{"dataset": "simulated stained blood smears", "train_examples": 97500, "norm": "layernorm", "qk_norm": false}
Rows from block 9 of a small image classifier, named by matrix and row number. Rows with one number within an expert belong to one neuron, the router's apart. Each number is 128 + 32 x the weight over its row's rms, rounded and kept within 0 to 255. All counts start at 0. Numbers have three digits each. After the name is the row's rms in percent of the matrix's.
Before each expert's rows are labels from the 100 images, of 14976, where the router gives the expert most weight on average: "top examples" is what is common among them. Only what is clearly more common there than usual is listed. The data: simulated stained blood smears. In brackets: how many of the 100, against the usual share in percent.
# router: router (model.blocks.9.mlp.router.weight, 8x256, trained with AdamW), inputs 172-255
# up: expert up (model.blocks.9.mlp.up, 8x256x256), inputs 172-255
# down: expert down (model.blocks.9.mlp.down, 8x256x256, transposed), outputs 172-255

# expert 0
top examples: teardrops (100 vs 14.2); crowded (100 vs 40.3); no large cell (67 vs 14.4)
router.0 105:132131181192153118143169123118098085132158095104099166157161083086099092142093138107123117121054110148160107151113179148130167075143088117163149109099075144062109186113118109129111147123169123113045121110103077038144097092139112166156065176120154092126
up.1 092:149100106076155101159139130135167187104151159158205170154074155129170130127125119079083143173166121156105153074102119129158102127123089095096072161085156092147145083116147150080130120140131102138162143119194069133138142152129102103120178134142160158117
down.1 082:091115147141137161157073118105086114120134153086130162153076105149148119132139148129206065118181126116138088094145117120083118125172173160217070108144047135145084107158167124129181141140105104065115119184146095117084149102122145124136075139132093116187
up.2 104:152161165177155057163140116125205110095140115096140144140146117089128178116105149153122192054162115127095113141160082157119132132104170124157118106149191122105128150107172092112136134088141099146073152187125129132088105093188137140092147101079137169078
down.2 116:105116105133128182120124083099141147105104139206108083109144086160132100112103111190126141146078124184174097188091180127102170143142171110203101076088135140133112128160089116128099114125135135172066123130146100112149126104108092095083123128087143128141
up.3 070:088123132127157155152133161137115127113176096120100096093142125151126098187135123145144089127162149122110153124150152158093176153122129084098155225224166139101104081116090153125170104105147117085097097107132195182105085092110139138120132132131178162128
down.3 065:101154067102172171082117096119113109103086160115121132093143130130139184124157123137128098149127129130136102117105128097136157136114076158092104172154126088095150139122124117156115135122024122191121192169181168120176166201133166126106103156138152122086
up.4 122:104119160088093142110136118120136078092169138099113103122080135160085063138122098158147127095105123200186111136156116146130137085089101144112090168044114152187115162118160169113108196164133180121111117115110119135190125127187144143103067117137107168129
down.4 117:131208102131144071148198128161088162131146167053141151100183129083094186157159081160126105183089155079128072092073187087069128124103142172206201139130188135190134193093063098105090090094123069092111097153139111154107081123112104195143148192104142116166
up.5 100:117112152141122119189143150162134119125099105164140127108162119106161123141154083182156142169125194174126100129102088114151139157155087182146133145076157137091221132122131121128106099093107131174086121172123121132089108151091069181133103132105160162173
down.5 103:154134140136147147096143105081145086083118118062080092140153150123132156146148153099194130085146120103121131178114098153109118142149151126107120147082131114130056132118112123141116197140175134126146158070164144116156124117100151063136126152154120108099
up.6 179:088093182190168103122125171115089086075113122136133121147167115101132104084128119145123133166119134079110134171114128151153127108146201066142081085109141157134148161140159099131121127149111129158045079137101058092139091123125130181137097109057192104149
down.6 170:101089102098089170147121158087122111102106098185176094135169072136120131130125125131132142143112102156237092113092137160162096103157156149205077076129165122121054076107137122150193136067172078090105144148097113089126086107078131096126205109152090086151
up.7 118:135150133188126107117111154156100115083028130104126166195168106123120172122152143141097114087085161163113150145147095121084163116185121088126116165133132137116092127122156092100112128132151155103127087129164115120038098159104148175094100137097070082108
down.7 114:099164125087077148103135133141079136153167081148127176133129186122167109162111090153188123126124134166175127151138148114171092096140157183142117100175136103172135096113148133131107102108154071114102176144126080149183099149169151158165174164124136078113
up.8 115:103110095089093127177143153077185152138126128182109104120090122133164141123118112153098106135086087105164160162143137095123148121118117140119159092157068094126092138139126175138177123117157176123108152124139132085174140116087117151137151115127091090139
down.8 110:172151121162125163107164074110100165116099146126117171094127155101151112128136159154123171074092128105121151156109105072182123123159108106135183122116156153149144178138114122087106154122193110147178134080139142125103083155115140124092099129137112152163
up.9 095:106095142132098182204115117155164148135127094113119147083138137129113099113108143089041144060142135119154163141140140104136145129167153195131157138146136106151117100155172133132126138124071118116131191123127169115175142149089105121123167074108164087135
down.9 096:127177193101125118150161151112098104130089153089087158119155115129095124142111163171165134109115119070107101137108088146134164097151117137114050146038145127161169155127127086126045154104110152085151082062160149067148065133186108092117106105124167204117
up.10 117:090183166151119180187059148124161162135106151174150079135192099148165135087173161173151167111125184171132131150143134188102155133180084120152142113129145088103111069097106113113110156092166108133126132116106157116137093144085137093145094112122127134114
down.10 146:138118172157167129087159137102096089100148135064103101149095133103045132122143191096070149131097116070062187129131138121132127157132121064093158138081130123162175180089132105082069107149140218163137132116098109137102135123154163095130157078151210127130
up.11 052:087124128162191072111117100184130128174107187144109090115174136127124062118146077088122139142115162155126078077115063128140148142124187130174127125137122148136071102126090122113183152161151167172097144101090152139124125146103161150120157087205169183177
down.11 046:061126114160076130135116094096079111136157118148050162118090162124094143110069142142122112139163133081082078130108179123161143164063089121193096195167145083105179214101098153121090119139083142167111118141051122122094124120163074117107113133119134095129
up.12 092:181106096088122143124132092130093097114156095143203153151098150101163082100149155088081119075129094149144140126144127157072097164127095143182124143166188142100130127060055077083171136111117100078179122085120135082087151149157123127141062130144113155133
down.12 091:195155101132118085118137059151174187128135086112143107212111133121120136112140087149197153120109182136231123086167136138145097083133049086113146174112122145094156096110122117202129153163056172112141116111098075189130147099096157139175093120142140136178
up.13 117:132157149065133133131141119158108103131167124086101159179085157161106123118175134076101163114156118070099078153140139116087117140142091126138139119105074105143160122125099090187135141114125108171125145083138132120147120144148143109178181105065139150164
down.13 120:119142139150101150172149141172160150079139084172149061121121114125163140051103122092072138158097134101097118084153101153105150102085138173122157011099117128118141155133141119108073109083092134133149107133130104177103124107142083080111097151110113140114
up.14 104:200161153162165133161115141134162176100137185167158128141096127129145156092151112143130113145117171153149112116131127106100122130157083090126096200146098114163084160084125126091096135140137103110179119134106129071139140155144125070090153115183130161119
down.14 094:113135099172142098125139144182100128176085152147128139115135141139104106138139154106115100087144161117134117122123124048065144145123169164125148094081075183146167139134155170149113064071038108128156139114141109153128129136167164197117154123083155149128

# expert 7
top examples: small spheres (100 vs 14); crowded (100 vs 40.3); no large cell (62 vs 14.4)
router.7 091:087071154088099167147119095068110128160104139167086174057126123183088116170121169128128124108139163192187171161164126111099089069092151131115180106072147136144079120152146145150165150166139110174129115130133131082156135097124071139131126157121137085078
up.1 043:121124128161157120115137128188133131138156156047174089201140139154178116095080139131147124073138059113052098110121143133166113174111051135140115137135111142087158127172165111118134141103133133112080109142169108187110106100156167132160131138105148088140
down.1 043:115112139144102116087118117137137110126133177147149175093105141134115159143186142106122203096170076105106158101098145136146063143153111133158093133147119108126164102092118175185101064036119148148091102119181117105129146049196073140071153175135092146133
up.2 069:119144143131119122116118159104047137140160123105099136151104127127141113123151115167139119094132149134045152107119140079102106165135139082099130156101131119117166132062114144064125163162163196157151135117144155156100092145079130156088071155079105170177
down.2 066:210192180092082145098024152148127118114117165175200078101124148104127142129142125094186142131175079100186213097164076125133089103111142157135149144110106108156148116079145125161154150108117141113139170111142144135142132135126107150128188126119119066113
up.3 040:104075152126133112057093126085153173076106149165121142180120097126095199121121113133116137112118147111148150112116140101201125168110146134120069132110081147108136085079181080089132125089116095088205125070120121120135108185122148114086068112102131152175
down.3 041:205171128095105104107095140167126101215119118121126104108114125195172092097103168140171203155097161164103159092139126129107085107255130145117159081090072163134144122086111120109198119103129145069168156206095121101080160106139142116198192183125138111112
up.4 075:178099171182072105098155073143175126132085130141116098096150140148139150131174137127141136079132108155193108165095112124152125157163084119186145109145172145089168035159132108098150153158127088182082147158105103072128143064117173158110200149145138111100
down.4 073:156131064097118104147077118104106150171161106107152104141050218110119178121171137103150137091093165132168173149112047097138173120160171183110128152096137113137144103118097094169144176172139088148174122114157158094158117135112145161135118079121137133128
up.5 111:110134102129184159143110131160137117114137163107137184170106173129135108077114103087189191128106170075113174217099123165129129094072158087075153048113105125140128131101128138114180110142119096093130073142105154105150116142169148125106190153145093143096
down.5 118:138143067099146135124135132161145166129169163145120058113135115129118076147132188141049117174121103172116108158149153133115107145146175124148123195147129132089143140117111164121101127147117140145121175104154111148066168103154134058126112161116130121161
up.6 102:111158086067155113137128143129105059124145175122175093186110167117116175095134115109170148128165114101095149161179112072175142146146127148120148101144119114176143051169131121120134119159093173156129104117159157166091086108144140088173150152121126144120
down.6 111:160057131140138128116133141121129233106082155111094141114125116123107127144170140124078144178162094142176112089120093147138092112131132124133124154154187198071138132121125122086116110114144076147112246105121135120117157147143101190130110121114077111141
up.7 100:095130135071145096175156186128086141180104113170112163159135141142101105114114096148181117136124124139069187147100154134090118179124111148113148139162121040176155157151186086083103151178106135103133103127119119163111119183120087190135157155072162158111
down.7 093:158138165125149079142119145158103160051107089008107148146138185119107142133132128124112139097124160107144137141187126081020135123175088123082105160150087139147113152100116107121201129123106148118101134137140135097122111120091136145121047123112105090116
up.8 053:178152161102107073140083141120132175132109136099147176107161088121119183136115109173123069077117128092114119139107146063137135152150085166118103106149096151095062123137134203126102169098089135173135110168106138120171163134111071090102126092138113115126
down.8 056:150164114182106147092128075074107071122126136144128072146084130173173079162104044091157210153130082169173110156152157151098092112147209055107079147107152121129140077106157188112202137159123131122121116163134129139122103107133156137141170156103153122141
up.9 093:126142138108175142162137111073099137108173148119129151143127109141139126116162110131134091096143144151085149120108153123098117164198112125188130114137167115108091140128099137146159092173130119149094065172120172124115156146172131108102112145130146164181
down.9 082:155147180124115101080049156116141080145116167124136087119110197106111137107176123149166156193165129056212154135133116166129143089071180113122101147094104131163188130093180100168109176153140122132135175034141083130111109147124170156148092112069065160120
up.10 097:115099062152110174117092094139141145121159096136141096141090114119200134174082123174106160134114130123123147181086094135137127173099147126063139128098120094075132123120142133149172153141175127125132100107176161126116099125080129172107113155132102136154
down.10 090:157147140048115109154131167113092154137080136143132167092121131208139150147147116121110161142142165172130116126152141121145137148167137111133183146099136131161168169119144135153077111125145147093104186064076108140109156122149125143149110150082135173164
up.11 045:128118130130131111167094144148151118139109131126115116077176061113109137110159098158126177125071105125174126135111103151134102145176092109111109163084073135071078136140138167112128089110109157133122129130068151124153118125062128148108076051130169094124
down.11 047:146127168118073085124121153157152152131093113203119121129102128112171105161111110117205115168150106122100113129134228174146078091055099151101127142174138089162120070152105127127123120115161163110146135140177069108110088119182108130140122173124112118193
up.12 124:151092101164086135177137091139129149084121130121217126136126102073146167096074161171144099124149086104085195104099095111154166068127122135120084178120127128121125154072181130122131131109136115186154141114121127176081168087154121120087108081111108148134
down.12 114:205141144110118130082122120117160111082078095157138101131136108117145083118133089129104185097121143135137115200157120148130069135166129144166112078110138138150149172149105193117081112156131130141109124195081127148159113126098094102144102134133104135149
up.13 133:172143112135122147122133151128113192059173107139062157157126141117145123087141080143140105171143107121149075192168174119129139163122094075130088112137145113155159116150108157080122102109049120124134151134192140112091126142128120116099065147158157164123
down.13 109:187114110146151059119160137149147182148132124093144102133094129079123093130168117082117143072061196162090181140097072132148093071131216150118156133098102100169101148101134129130134122149156132113098121083110087145110143144050161144184128112142165132138
up.14 039:134162170156212082142196177167150084049117135121078138180079132146115144115093121166105107172085148149065137113178149141188134160137138147068088051143151144098132090130100112122146136092088136069154138133156153142087118078129145125202169133117119152143
down.14 045:134137128121113077137127152104127125124121152196126163130155085132179183143151099117090114078165127115100162129130144156174054144155094108137112147142104172132117075129133161173135047115087124131165118143177105102128154104059135099123108172080123189167

# expert 5
top examples: ovals (100 vs 14.3); crowded (100 vs 40.3)
router.5 098:142087120136089142146132139113077185089081166113121095152091083168155107112199118121077087200131130081141112137132157123095143122112114085120094130111108170212140068186098078112098171111098141088144128118108210161159140151112077113126154117125132196086
up.1 072:117101150132142085178103103143163120152183087188147115133121222099144114130078149054153104132153147076107112100148159120127108133116141157168153098131153144152101172096167160083095166077166132135106084140077097170117118152162121133105122172211082117182
down.1 070:123102187146127072093146117109127104104120171134097141106146086110048116160131110074135155134112110137077127175125119161091101123097128109105121154152117181115131048081119121136169128144052143099124148100126106107082130101162125056087110174147114114095
up.2 119:078139155091137148179110131063130132108138135115109133136154113120114124056069122132140104108098162133045068172118109161154094147122133133166121142140133105136165086097186068112118116138179119107082123130171189209142144121144059093136160141119164172144
down.2 112:098137123132097106097145158235115119073139065148111140121067174129103141145164188088167109148189152092169128128165172101182167150104145134111097092107156161155177093157100140117153053129216132147149142109112144160095153146140084138160087150097160109133
up.3 075:113144142089109180153081154154163132170101151201119099157126140141172165112102185124161152159139122184129154116127086129149078142178114139120146082204088104104120099164136168145157072139117115164232143105107157091118101071159087111146189150093070144070
down.3 081:103124129127165101111169169194138097109146147126159111128091099200103062155096099139131113086140084127185090171128108100168186176086127170089134176071118153089179119119158124095159189108133102138084143115066147142101153120109167170133089086146128164126
up.4 112:152115139140143130095188164132134084090136141135125110065080156053131115141140205136096136112092081079064135201080177153084141092159118085130176037115156166079113141122134160137165101132119125150181108161119152198043080174140069106171108093124167117131
down.4 099:091143112182120093108154120073151108121177111142199160150099097103091131123044162146139152141109118141154126168150114116139124174148119153128118168149105090084128126157130169147108096075150093109095163110109070130102117088120173145138154140106069121151
up.5 138:134151154113124115101141125140112124147116102096145125091159166173146125090130147204090159172106115129074112117151118157134163156088144134156121091113118141171163140170087125123101168105103187098181165137133134139143100094074143153120104102145138154071
down.5 135:140129156152157081130162120102058110124113132108111194129122080157178127087164138203104116147151107090139090110110155106148108148167046111121108078134159154200112115121085062124089146090137142128083125108080143120120167137172142132101092130164106190169
up.6 110:113099139126142106119129159107165070107117091111107142129142124117148132117130143156151058111159147149075150146072175124120168130121068104167108085095104135131115108160163129137128109116155086105191130112144147158141077104145147129131173145144094140139
down.6 108:116092154124069100120122100154144115079107123105104065113170127151126144144108114153150127151139092118161110172081142134107142105142140103079132144147109133110133121140040160086126155104105109109099077132111083073095113124098161135131189114101197094132
up.7 123:094102113058118090157090086159115141141114074095091110117121134140143176099189088133097144166149106123103162191067126195093113148129141100079109151113190099143137106167106099095125079156119168110157095108104138151119088151136177133060142104051080129170
down.7 128:166112156143137154166119172130118177142170122142124106119153094180181125093137127133159112077157106113147084142135150128154152120058156041125154116131089095151149131136100116149119163098123141103141070113163120139136119128149066145150071134108086138096
up.8 088:158151109108132121144121161134097182086169160158067171160110087159090104105163159141130113158105161148090157146113138072083075117111156081117127091188094102152106104092151120097179119149130097111103106116107117121083106180171126086177165135146171144087
down.8 097:135131171102102157138141153155143167135087156096166053122133098130144135079145178111103137137162090170137184105100146120088135172094161200126142169149160125109137092137098151156138105107137059181180150169063103159063144137081130145100141123113152126189
up.9 115:119122154101146165126157125101156056104096110122138142145130104125065141220146163115101078103196173071141160105199121113096144169119112052115141121104114142097064102169168145125152126140142142075147142132069169165156099160099131153082113058179128134140
down.9 112:124108171104084122180170162090187151159180130094149100158108121156145082129097119164154147057108140121085135118048108133189172163134091126132090133168130072143102108133176106155085141184144127173093163154149114095157150057068145177103108142111139141100
up.10 103:118136141113130070209099135146200085066172101164100078130112114137098143193192094136137104116133171131148120071153133176127117139075144094114190135098156185122181075109172131141100123145093098149158088078113118103208108115137165100106100107113122092138
down.10 107:163113111143152177100082142117088149159140114093149107150134100133124141135088110163179145135133155120089170103119064074154142085143111102115088152112088123188101172138143158193144129188144148186050164147166118146143125112148074148097214077120150145142
up.11 119:118147174124111106046131109128155197147165113035120124097101135051148086105129171144097171126159146148185108114123107153060113145126142154112141118165146084052129167114140123092124149142108129122130133144130144136154124162136132115141194059118087091062
down.11 123:094088108158175193052173093057115120161129090162106063146141131172108112149120063073157155111212073152133100144098172128186164118031129101126119142118107136112191127119149131056154196132092108126113156161178155137097121100131079097111109115209148111138
up.12 096:134149143075123146206139129160138076054117115094129114191181178097121112122083131185120102118155103094088086034142146108058151054077112136130119143152139150163144160076129145139076139125169129133105173134170096114107185188094101161102102202201069173164
down.12 096:067168116135133100055178083128104124165130134226117166126098097074140090163137158099115159184138130162132070194146168195192136075173105160140063077127122143108115087098185108072136169146077142107114105133187083078144157073168122100144135149139130126112
up.13 097:123106122125187093123128139150173085096178159078101163109160143110115134115136149171119078161132147143142072131171073172177127110074132093143099184207111095118140093087162130106156142148193135200094123116163082047133121145154076195129131156064151183128
down.13 105:125141142103148106165135137113072100105100163135120119142125150173140180080132136178124130047162144071132101090132097048123063176129169135118126112110135106194108138137100144097121080094099162110101127142160099110121131022081086124120131110113129076158
up.14 062:147106160141072150133094181151169128122099134136177152154195078108138130173126125107154132155093165171069150126206116118070106133094137097173127147100112177099112130100130164148149161116147172135123082039138107116084104077134047167077141136154104141119
down.14 062:093155137140154205126139097150146154154082114169105094073143077144189173092127117112126131163206089157107108104080148127115122131143094146125096095160159128104131175110169066117122141071099089123110202112170101153167167169108162178126074215097119129166

# expert 2
top examples: spiky cells (100 vs 14.3); crowded (100 vs 40.3); no large cell (77 vs 14.4)
router.2 096:076122119167214150125117122097135062086127132143117174109106159101120155120114079129175096103098172115132191134146097073122121132142148173123099085102138118086145132133163175155126142119077116159168149131199172116100153070142128117138130124166078134138
up.1 109:142118101132102199117117163192121121103138081131098147126064213151129084135113118107168130126125129132117106151186168094089134155000145125112156061108024094137169128205128194129100180116132129187160145159123109106167108163165120149139152099175123158136
down.1 105:156141155099145114164112114135198165156138153050109137168139095129130100130166109108116198118117141119160152119139142077156055161172121113075133139118173094118136077106098075158140116139133167171140140110089099115095113137163110160084100160166131144139
up.2 046:056092138147134067139100145079134130088163123177124159130145158103136136147138156073169093165114153162143118147109152129140127135136120148199079073076081125118129056184112128078145112068160082122133044089168094122122132133133101138087105131142151137077
down.2 047:168146117153188102106128111071067147122068127068129144126120145085139145075150180201078096094162188096167125116182076145103115118124156085145105135155179167169172136142098145190178161148158249113096111171117116114113151139135152082164154158130159106180
up.3 056:153158146047169137146116095118095079076121107066126141159135142102122148179150076084191165211208107123103120096154148085187091157121100089099100097141098177119136097133132165091188125125085140100129124111123144155095134143144145107105169150143141116080
down.3 058:130095148145105115170135121149161180153094143150094172070147126152138150092070154164112107134135135135109100151073108154157112190217156151163119108151109107109083176096102125139080148162114128143098166125068090102179147119144142167165133182086086135192
up.4 113:057109139106127132128083086146123174091119176106095137063139108111150153131125096155179117148134092126165139198113166110141142103095133127101146073145162144111164120124141152132182136103181121159118103124144158146131079109182121107093147126119156141124
down.4 104:158202152133124156145189153081166093173102086127201141203124160140090150144150112115116168181147150177085147097146145166112126162120104104144131087101127140147144151099081143171063131193164122103120119077107077168152115117123120191146156111111127095174
up.5 084:132155146093160117125069157145163144177217109187165142162057099163116108166141114082148155134199113098138163139120171091131147161108137078123215088156093133083139046143100140094115146078127131161206093092102156135126146160170174106143166123173136120081
down.5 094:188152123137164179099171119111090114128076133079128139097108165105166165164170104169149082113101159133148106126114057132090100124153081162102069137125148141135104131107151148183137090150108141135077132114147097107160109115096115146074109083115144117138
up.6 097:079120087171107112088105121147139109144112097097114127104124149146103108080086170178143085101137152121113118122153166144089118112116147107110035214092089138169169113130104099101136052137091120148155199120140112132163113142198140180099127149110122097110
down.6 109:136114159129140118155189077111126131048156112141116116125126119145203186116110098137102136175106077140123143139121052082191164162120077086152115140146158172145116075167114124090079148122151148126114100120140127087151195145176118083096074108084137132113
up.7 084:172102151084106103158142084120166126132115154173143092156122104141111125121073095094125132148158159152126147063147131136125109153154126145106136127144140123101097100132143128127081100083117116145155165113104123138133143175112097173084102075156117116065
down.7 075:135172116119092126149107123127191141113155151152175113132096076089129111138124059142123125149151107186135113130158094115170146107130131112158094123154162121061132167114150174143113086160100152114098129147176166179067114171115100105140195186210167168111
up.8 075:139126122152150134137076159134064191106126092133069160133086100096196096121139083102172188109169145122094075162105161057098130059119145100072131112171117132169086165131147148161106142073143150145109090128139105146181161140085144175153080125157123179132
down.8 072:133117138147157139122139075104143095150151150157064062110101117130151089110107161100156139137093227117133202218168156186188162100074141080087068114126058150149129149089101108115155140071160160159094078147141129075128143152122137174170080168085137182139
up.9 112:109105151130103188179141098154135086180160122138116194139119092113089098150129068132116148091137101108067156153156069122188139153095171137082154072131122115173117152157151133143079168146173209182093087162130145091124067138143074151114092140107119184089
down.9 097:147133107114158084085106196139095137102148123109157078158117144152166131109163140140139132100154136166181135160099106094084102141149143109064179152121134140061113095137126184160138173071162165106147117104126152188181124145138124142084108133159150120142
up.10 105:134159127108132151118142139102146120153088137137116133126105087096141134094097098135127131163172126085116102183109162068152185135077138144146103092158131150060100103149106145131098127146115180183088113118088116111134171093119002169121113145150144159108
down.10 120:139135096088066104105091137153136180072176108106119154107145120145092112130083184094133160113180081174160115169191099094130115097087104159088143096107099066130143142221127133117125086132120145124223092138171202120081166070105161093105133149161149118068
up.11 098:143098134110139078076127148115132151155139152177169078154105162077140111153160111134120114138147119138197107126098163126123115160106166164167210152100129127087143123101106088103097101123097170146175131072127140147160148184127121131119159170158078140074
down.11 098:119132130136185148106090123157083122149137146135042115081162128128142130136105126163147084136182106147104053150172160141166076194096107112110102183143119080119085083119097138154112141163091147153097130142179199088089113129202120202112135126093150133107
up.12 140:178182066042123171108124090132167096148192126074134121156123152068137141165091073147166127096181091172147124151148112158114113167114107140096143124177084118113123109164163164128156135111116157079109103117122183117104119134146177138093152132145087140119
down.12 124:120148155110129132101115182091163073174209135143112096174162116115109126152124135083088136167106160136177146122072151169100102083131195143112082136131096102117071130126121110094098083145072120117150111115119166137161107079159127102100141101121073089102
up.13 084:091155102157090174153120125074092166136084131103119130137135166101139128119136151103097162111165150137041135121133172134115147133157137076124085151149101164122159101146102088105185103116134104179104151183115158157109123099178129123124130178098176170172
down.13 080:098119182167139114127108122139187106138149134156115114129163107136143112167156112117143178148111079119168059165157119108095179136078137117162162120120184149112127128163121119153068152139173142095169132108151154079095127188089076118147118099132086128163
up.14 112:128148152146122162109116075122126141064177135127116185087126157124061069099102067172183122116101138116121129166119118078197119144091149122120129056120135113157116089119128166113119149098157140145088061095142099088156154135178105146188121122140080182150
down.14 092:182122139127183078159156073151095139103119095098127112151111135134091143114101184114171146102092180121099124132106136126108119105141109119162174186128191110160140090077121145127136137085178110097117046151133091095138136148192135138079151104068175123103

# expert 4
top examples: crescents (100 vs 13.9); crowded (100 vs 40.3); no large cell (49 vs 14.4)
router.4 105:212156096177100083112187098134083121167133189090149113155118160090164120072132139134100104144111132169107134102100114208121138150128124109141090152147114156125156126166163124107110056119130105107140211112140126130177102156144179120135208151181153163113
up.1 092:100111174160157071131061093124121090118139193118094111129165155125180203171118142179205183119078104140100083133136111143131163116156104147136108113093072175111116208109107134151098117108148114099126246182088127134168099137116128142163106122112165145121
down.1 087:170098049134193127117123125148113119126113077136119123092080074065106090164102086090116107115124122136136119140052117163121174120098160136114130125191141151129143146113156195084110095176153096137147076135190089128137159141105135146117188168129146115059
up.2 156:142112172147142156155110155108048079109165126128145140126098122085098178140142040088154050106127158136115172115148129120128143130163149172168108029093153117042147126136153189107126080143104084115169154132112118160130121118149131142165138133124105093121
down.2 156:111096085114112141114148137123135084134116188168151141161086174123138124115151058105169095109203144165082156063142156079108095160128065078098100108113078141080195116111138159139120119115102107094147103116111201131135143139179120098131198121150201165097
up.3 112:107180091121091152147111129167113131145134146116133164080148149103129124148114206158143151126090119152190126198180176162145133107178172129101163078151118099141140124138074154143177137175073137148102113103170110066122052134166142115102120131113133099128
down.3 119:153116120062078112119190098096128093067102090126172122186128162152082143131082153182125064088229151153154148169115155134151123102095165185132097141164181151204133171132096142065141130104158084113113123144151063103145097109121178132110157144115130100109
up.4 054:166132117122179100099140034145108149127112142122103053098162154195148155110110147225143163121159160119128164099135070123106107163150109155185124148121106084128109171135135112189102164107110156100112196164133098133170075181164089102108121101140122139167
down.4 051:050129130093135119128098183149141145096149137111133068099173072117144088142098216190088097072096098134176127189140121076090099191118180072128119147107106139083097101113111123087128075156131108081161122116103165107115134101107188147108164119128070174090
up.5 123:105135107082056172111041109103162152065107133100151137110116150107135103115183133135123130122144127166203066120140142138095092145195115161170150129170166152030131159162130167183172146098098172109116171137175093109163086110137095161156155122106105091098
down.5 126:150147182122120182120116153122118075122108054112152100134157111136173189081144144165152154161098127140110121094115121141157098148152110120057098159129125046126145150151183125160102139188133098142122192143062157126122121097090097129054162102118093121061
up.6 110:099126195135152201097074143142143163126123108091124140097164138086150106134102191128138123146085066146050143150037158120124160097110138121147143152145171162129100162172147088105139121135123103077060103143130161138100112105076094065152144115139091054072
down.6 115:115136113092116125170137126120141111080099158140175127183053088143130085121107088153119135177142103159141108180096171156173120090160106153152132110176143076128098149139164120140088105116097085158184153085065107133151104148166141191054132094161172155131
up.7 049:206035109119153082124151144139149130143154179147094130190180120111127058120128094125135102105115174066126106111137099096125097164133134112160116166139134120092110096133138153105152146041151108112096164130099125141124149208149133147076084114118122135129
down.7 049:164123107050142104191024119130137093162187136135129116150116116143109147163120104060139118110180088169157158119061062134076126089128175127141121153083156107210108127104164151073112122112110071128138151140154090134131122108105161107143162114174101141138
up.8 072:159123130087194157148143164181157168107055137118104118098138129129096072115149138121139118154162136144131132114217118107139122158109140152150197054119155096125147089105063139103137148126084079159164169110101162097176163161086163134103191159131168106159
down.8 075:114112147089111043129145179164133047171108085151185096216118159119095154152111048057099134164120113130087106091123133113150168174134145146146122166113097169168110119138136136080084152083143099091130122091131101121110133153104132110110146095119151189139
up.9 059:163151065178116150139085098082081089146117159097114125121136105156129176122120122129169134112097155121134154117173163110128131116184203151088099091149061170119165220120090154180203152117156150139120147107096088133113124104159173175130171015173091116098
down.9 062:159149161128128154116120108185161140126147137171072154093122099143124073150102165071079158164142152131155104103106175163114132065123146189204112107144119111164180095119098135096115110142112096094125086088132121142157171153137106080145098167119144114149
up.10 060:069090132103083142081161127146148136129051150167075139106026102118145140121100110116119146116113111110121087091134122079086143039077101136122135179121116146129187124139125153166117146154152127138157131147109157158145127111186089150111124124189123163095
down.10 061:045116116206105149131113166093066145110061100126137130109166114088138141128132096127062135184176137139141056167123161182130145181169141121147168135136054129092130118099123141072141156042133117122101060160155105137080124137146112167110136145112164139174
up.11 133:159089167131098082144188103106119132139162153172122135106123142123129122128150158077147117135169141122072090074158121150131152201177100171164086094162122148152140148140101122104076135132177124136135113121149126125050086107194093128119162145114158151124
down.11 139:139153167162116124085108051149157120079126121098087149107080098138139150111145193062170167112116096080170104116102103105107106150093128079109104182109110160156141097182154149139093087218182117049133093081141122092135127167114158148068136148088179155099
up.12 112:159078161171127167174106147128139199150112193095179181142145106042131050132065130116111138171127096140092164115130125156141093071075194076059131100097134091097102124065137140161162148132117143151135116169140098152156127134145116191107142175093135141149
down.12 102:088112130084098117138182085113116088123092197178124047140116107179115153188162083211111136112129112159090106163101148076176154167147136101102127170131125110183121140123126089127057095150166128156124157152087163145124173121160097103152123115181149124118
up.13 110:159101176112142146193119139153078140104185171096119189124121067161115122134143153106202099149070121099111141194095128172144149198113109136128137167064166062150147081195161143097132125101089085124142096121074169086102162109096112122080091123084164195095
down.13 116:151147173063134081120130119100221158131089111052168085168128137108090191131155148108105119140156105083141141090149217124135098130174148121091119148121115148111112169142120064077173183096123173150098089138100070169127061108165150097100141073161106116154
up.14 082:093110159079183117088122106153108140102174141100097141150117140095113122168173092159094096164074198104113134107145154107115122177102124089093158091107092101095147115122168156091121132147092163188093116165153185160092091121154119178156105104127153195143
down.14 081:135143085150127131107124123084112136172121122178122097091132152170125136125082102098129120150114071178186146144143080159166077140122083162104114118139147146131169153179119153098146187105121129105160141083087144132142135148100166128113163146185113147167